A small image captioner, trained from scratch: encoder num experts 64, trained on rosettes with rotational symmetry.
Rows from block 3 of the image encoder of a small image captioner, named by matrix and row number. Rows with one number within an expert belong to one neuron, the router's apart. Each number is 128 + 24 x the weight over its row's rms, rounded and kept within 0 to 255. All counts start at 0. Numbers have three digits each.
Before each expert's rows are labels from the 100 images, of 14976, where the router gives the expert most weight on average: "top examples" is what is common among them. Only what is clearly more common there than usual is listed. The data: rosettes with rotational symmetry.
# router: router (encoder.blocks.3.mlp.router.weight, 64x128), inputs 0-127
# up: expert up (encoder.blocks.3.mlp.up, 64x128x128), inputs 0-127
# down: expert down (encoder.blocks.3.mlp.down, 64x128x128, transposed), outputs 0-127

# expert 19
top examples: warm; earthy
router.19:153104110160113122074138144099127129125132107143117108116138103148157118121124109108118142151151119114149151128107113108163110087167154082082144176117138122130115098102086131124142139137158122117090126149132140139148102123172123118148138145131111090153150199112124068094167117112144163153135104164102142169117125132108141128142124153157162156133091153131141119143081114117159182109119
up.0:117127134123178116153110121146116103120134147113130135168123124120139149167098167153112145141089137144175173130142121097096150091092121167139123115097152102167102171111134106121110128109118135098161098154093136101135086122084104116134120106131121117110153113092122168170119144115101090101124111135177081119116173130161118118143129115133138152116104135164167112135152095145168091152140
down.0:123150117138111138146131140130138164102133151145151101122121090151131083145094127095148104109168098117107099109088129107099134119155130199100108124099111129161141100121124163144109115139146100107101136132110146121162105134127133157183105121142080115130094100122133125127161151135135134145134139157093168147145169124143113149086131121168151123122134082128114126115132127164056097169174
up.1:138149104150121133150114120122130108103104075117157139145151131118115121108117112132192097100117173133114146103111102120078109131079092177147121148107122101111119106147121167152134130161128094060138164138130125152135146140112127120129072117139161097120123091171140067121130126171166149118119168097107111126128127131140125127156127132162131133099130153114148100148119157127185115137129
down.1:168180124171152139127166111136131141145170128111149165152141097094141138144138089133152141088136149109128115129119161084151124124097136140119163110130140154111162092113155143121101141108153153150141122123148166141171166126135131161153129090161104128154142131143114141126149130131133160125093143148119125147113139095102113150144163094176174115101133153121127164166114150118131115179195
up.2:113116147110143122171117129115099150150097157134122119137160134145123139149147129178135121134117139097165186146143109094097128087118126153136135128108156150168107178133141102137126140130138135076147071129134152120162082101128089125151102118126102113139116103129135154176148129117101123124134104135148072109149175120190147113132131115111120142093109141130150128125127127158123096191172
down.2:121130123097123130123100136141135146104126127151152108114088109145119090150078136127124109113132128125094079085090105112098136106137130169142107103093104133167117106107123139111093136143143099077097138113111124126125127133126141139166104095129097116127076090132115138132137131142129106148109115132096150139116161099156091129103100092152125119124133117113122127130128117147016098170169
up.3:083079147069112124152114127092117161133115167129144090075126152161088152103123128135121110134126076143141178151127114131140160107107137120143127143116140148148151158134111120138166094136118111158115148123112102115135094127093102159117129162082111149099103134139174139140132159119104104138149089117139156124148096150136157093124145158093092122123129109144133114078147115166095124093128
down.3:129108143118123093109131136138103145156111117102110139116161138098097154082133124138149119149172148139184090149157150159108117114120111090122112173145108140163164135134155125116140099141115095172083107112155100132169131161116100114128129142108099158121144147129144149105105148144161156087136145111099158126140126153074156086115178153131119116139164124103093108088120138098130167122107
up.4:106130158128154127170141119134127123122122141119156117141142111136104168147105147178130128118098162100175186155138113098121156090067122117167147109086162132135119159118137120132112147124099140124165077142115133098145108081110105137132107104127112104134117094115132150171163125096094119137116109123166075104117146134155117094149151115142125135117087136157149145135137109128120113185170
down.4:129129112101121121098096166134119143126114156158154117090113153159127095165128109133093116092118113108094122097132087095086120115143121168149093096089098127144103129135127128097116144112162109061094158087095108136110120140137150123154098110147139139144083088138124137134150129138119120135121122118108143137131151100170094144106101086126111144091162110116119124137108107144070109128188

# expert 24
top examples: warm; vivid
router.24:135124131153120138115127114116119124138087141148111100128137110113122105165117112120089118160146131142151138092097126131062109068163189157105152163099144135125106123131125148139128125126118102088096132145131151139177079125136098140117090133121111098138126128128105125131134125139140139102151032172122167151120186126149130148157127159132140150112114158144147081140122129157131126126105
up.0:134143124152138144147167113089136122109133102110150139134111116118121131150139120159138105105111189119150149124089151106140129117097169125136125080107160132192129125108149146125108155177090125133154111135139118168136130102134117141117111092119132100108104102144121105129158109128147158129062134109119129143088143107128095123166162068158105091105106174073149113158109155115134122154127
down.0:144087098124151117088112115120138099133127138080066109165118124107140137107151152122120146160104101145135144148147114135143109110102163091098091130170138103133089122146122116129141104169101148144114141135116128108124119135087113127082160112101150130116167147062093123141123083116098116109128138098146098106084099147112119112125127139109106166157111102128127124111086094099157128090088
up.1:122163101126118130153118160100150152102095146128138117103104143141145144180144115144111130122095161111125122133108114094093145131156135136120100126084110135170129119107141145135130156188158129092122073118150092123142124105158131149143094107147098099156092091156123102105166137126156162111091121159116176133164141082129129151113164120165128106093112134113158094136099120156133118175140
down.1:173098119116167107089138123138135107148143142096072130166100132104154163116151139129119164138141100128130119148151146140148096127111144090092093117186135126129105112141146100114119137126133176144101130098140145125133145130117140114100178108116150142142171175067087143134129095109091119099096154101136105116088106138106102109103124120147118167171140115114117140112112089090145150122126
up.2:116135112129144110156138133147128128169154146164148133125112148147104155139100113169102117065123153090142112119107165100117126123129098117118129106109142149156166113067116121094100150106158157094114095085172144152121125114149145131130113101146130119135115112158151087117149158124127142108124128130117114107147180110151106124119119069131178105093124133122111103169146145103118097183169
down.2:127128126112147144121102134140104123153133137163130120114133145160140132135156101133113123078131115103118165084161095093094127122104125173143115092109136136127117123155112121092138121078166148061115159125129154179098128126170129099138131109161165131137120109138095132139140116105091120117130127119136077118110109092178123130132087118108128138091136134101104136175075120134135144082185
up.3:122116161094124094160116163141131152148141153171152156110130157177138133112158123173155137090130129085169112154123152097119147118119121105112111122126125173139173144111110102115130161125155142085108095079144130126135102138164150131184151115144122143153101118151178116129164153126137158114118132135113107151153162104112118124097121085146171136101144129126094135131139137098075144142165
down.3:121137114128122152123104141154117131098116126138138114096133135166132110162133098097112111115103125160084159087139056089102136137144107132164107145115135070153108130128122135133122091070133130082121150146089125138101122149142118119141129145142160120117134122144101104137109131132119120141156108110135098152084105114184140159138078144101119140114133128158162097155097122191110149070136
up.4:113087099104101104147115159136118146137114149178144124112139150158136121122144128194132126106158124089133104152124132119100136124164075085117099130103118160139159122101112095105122144132166122097090104102150125110136097121132138124167123124133100145170108119148179102114147156133127141106144106164124116108180184134137141135083103104118155142101133093121086122123113127122094118182123
down.4:157124108130155177122118131136151108126135144124124137123097142141143110169142113131094134098109116147109165103157098097130125146079148137177106115160161107146086133137136115142123110045151147093142160137102129164104161128148134126127125113164144106130144130118095108147103117125086106126117111094138089147091097100169110156140101125116103132093111129116126116148055133137160115098164

# expert 54
top examples: dark
router.54:160112122147131114113159130136078138157158100139099118125174108094144119137133118116083114174146093139114107111127124140170078104138134142105133173123109133125125103146133126121137100119142121122130124144139231163124094146131106095128144105135119128120128128109109134136154143138137176142163118150106085150152076077134166138123114132140175154134121154113118185142105136154133153133129
up.0:090142112156126118133136098148097141107145100146100151152133126095105124144147106150091095104125135158088080084086123118128097172152096161086144130140113091157151087095144152134116098160109110152144107114117141157093153150119113105115118157112144127135162115124128117086131145170153136096140125121099154101140110083076121165141087129086143110117128145116122104154147155115158106112123
down.0:119115164130133086069169102135079145177115152109096106129170108092130147101144112119148145144154145116149120161110117128107095086092132107085149113130135170127121106159128125105123123162113132123107131094166152172151089147096088122124114088116114151125160146090102128134151111118112135093109118126098114118125134115120156076144122110139133155110141156075121152119110079104120135149126
up.1:149157120102136179109118137111145110113133138098133129123106134132150140126144154105124164138112127131154169129145136110131161120105169110176125086129155115099089175117117110130098160134126147110136140112109097140131114093130166155150135094153138125127142146118116126157102093094074079160087130091194115142079131127186090112133145092139106134136109166113176116143129106132157128131132
down.1:137120158148141131132165096114141107135123090095087139170149085080090155121126129113148134166139146151162106148124136171161118094137133097101146130169148136111155134118163123148132131146069141193144111154156115121179140113106108118101166124101147113129167153099130156101133102111132154134121156085126148144121113154095134098135166147113126113163094121119122134109155143119151159113096
up.2:129176107092108138090108159109101142139090109104148126109108147155095093138118139099096145176140129181143121089149155132106129135135178130149121091139109151133095179140155104125149135128147111091119140098137085136116117098119144179137118122124105147121068164161127134123103138101092092129135102127147129158138136135150141097109144140124086102141143125114140122114144095169083105167115
down.2:116158149112140134177090131156119129119166142140153089086155107134154165150127129135131114124107098143126165128115124145089103059075105164156152150112134134133109149123103137148124117104148137090133127187104154134142136128130068146123113104110101108125113100121112101159132143133104107089144125168133060099131153118146141118133140123152132165110110137152108124159076120124178124118130
up.3:101134102138125105116104101194103141107153120143103152148125119112129110140155114125100091143123124183093095094127111145110105164134078150127125147123112101136139105142131150113143088164133127129132114134084131141089165172109114109100111152139143150128168106111121118093080154155157127087153153111089152091143122108087132160124082157084137122118150103145136111144132135116154104096098
down.3:130120129127143101093158082109094130179127172116087093142157111095148158114125121135131150138143133110155160143121117143107092093094119124094157122137152169138111132164115094101115153138113159128111126104158162153135089120125105094101123092124115137142162156082106118134153098114079109113099107146136113123108144117140137082139123114150114189128123152076121168120119085092147126144128
up.4:126167118101148154118121133142115133146156119139138162125103132145119137162165087133076117101145135142079129096082144144132104149141080168134150092149101166157129109140140139115118134121164149082132135109139134174106188151132167152119102102154105135150135136136102113121103153145134124108124110157089094127131140080139112178118131094126129109120146186105129152156165143170112114142110
down.4:086127140104079086145135118149087169156162120131144134092155117129087169121107097147150078127147100110139119143110121133131091074088103116106136148106098136140163116142122148105147101114142106126113134131140133146122122165127064128141107121112139114117091106134169110111118152143144149088161160138098115096158113129097183093123136129097117117124138151105095120122104154111156144101089

# expert 28
top examples: cool
router.28:118144098118151139154139125140150102120128146057134112097121111101134140102145162136102100142106132156153123092125159155129146164130117168166100136153123129127102132147131150101125135140112145166154120110136099130138168165136133153085157137150113094128082137141129177075053148092158137123131129091130136125122098118069128137147130129122092076175128141127131154120154104146115128134111
up.0:153126103154142136102113139120134082100097129107093131190121146128157137150136133142137157149116136183127127110156139138142104153152142105129113155134119110069121137144149131146145092081113138173125102158119113116118155156119153103068107153130142137114183146109102088137116086194141102104143150127142113164117166149091102142142147171125119124111144115156129100120109131130160139098107
down.0:134125096104151143101090155137123131146118152139121102116102163157164148159142129133100129115120097139118130071158102097104135178140113175159092117143132090136101152158137105087126111106124155087100141099096109150092133166161149097105156140170167130135143136140103131108101105137098113130120130087155101172106140108152107145145080135097123157116135134125148125146089109149161152100124
up.1:135125146097150152112136128150160106148134158141123113126093141144160127117124136151157185080103107115102167151101123072130147117130115101134150115139150102160160134136101101130076171155131159145144164136124140114121121131102168165129114139117094156153141135113121131152152116131044098138100113112132105125105128135111109159084121087160123140084152121140139165134127128108086111119169
down.1:106095167141115105110151085127124131136117100105099119153155118105090101113104113070123130177146128152139121158144130157145119099136156093104161118155148142140113137130158129140177099126098122144148105146152153084139110107105106137117153138099102137097149163097129138142158130086093133131170136143144104114147123150152145104121136169111110139159106103146153124095133144131052137110071
up.2:114109098143152156112115146115096111101098148151099129167145152134174132149141098181161178105130120154115130103134155119110103161159132090109119147119127104086162109124144142168129128034146149170126123152122147119129134161100147091103097151108140134149162120154108096143130110178142119097136139103123140145121118142095122171138135156157133110091146121144133118121102148120164116130141
down.2:112108108088144138099085157130101136142097155132118101114114169157150151141143143109116117143122100166145149091152086119093146152115114159173087128144139107124104153160134119097152096145111133085098139098096090161098116174149128108114151155154171125103135137138106134114094108142119108124120127090141121165099131132168134122153094148099097159130134141109160093125100099157141169100108
up.3:131116124118106125122134118094169108101141122098156104140134116171118146120123118130142093141083120135135123147107098154185152080124139127137116136137133141177062118088084171125135090132114137134135119137116067132157161138096096149123124145131068091103099132103128074100100143128158144166140124142117068158111134120118142125114145137137145104149083129108118112105108133155140155118115
down.3:166162141167143142127172109120172126127163083141124166144132106093122123153122119124126141129148162113149114136114164133165102147118152114093173092136139146109151101123144115138109170110131148157153119124172167151147166093143154137159127087126130127147134110132126152136183113103129169117102153133120144129138128102097082132150146098144170110132117159106111161166132160086151102113172
up.4:143129080128124108115127132129142077111123123097103108173108149128156144126128145122121142154095125172143118113161126160137119138175149132141121155137109111107069154167141137136137085154104115153107109141102091102115148157102128108067137124135104133113161159095096110114107102190131102095139125157141091175108185130110109136115134166128119139125125117138117097106113123156140147096084
down.4:138165094127147146140101149134149143123148137159165123113113159161146131176148117147089112078111118129094112073133123077127134171145143186164117104118124110135114128133126126120109125098141132086131138112114129153086152149169137146142126117169153116147109107174115126123131131145116138148124116113147111182123139074150083169153100112118162125080126151134114124174101144141135125092163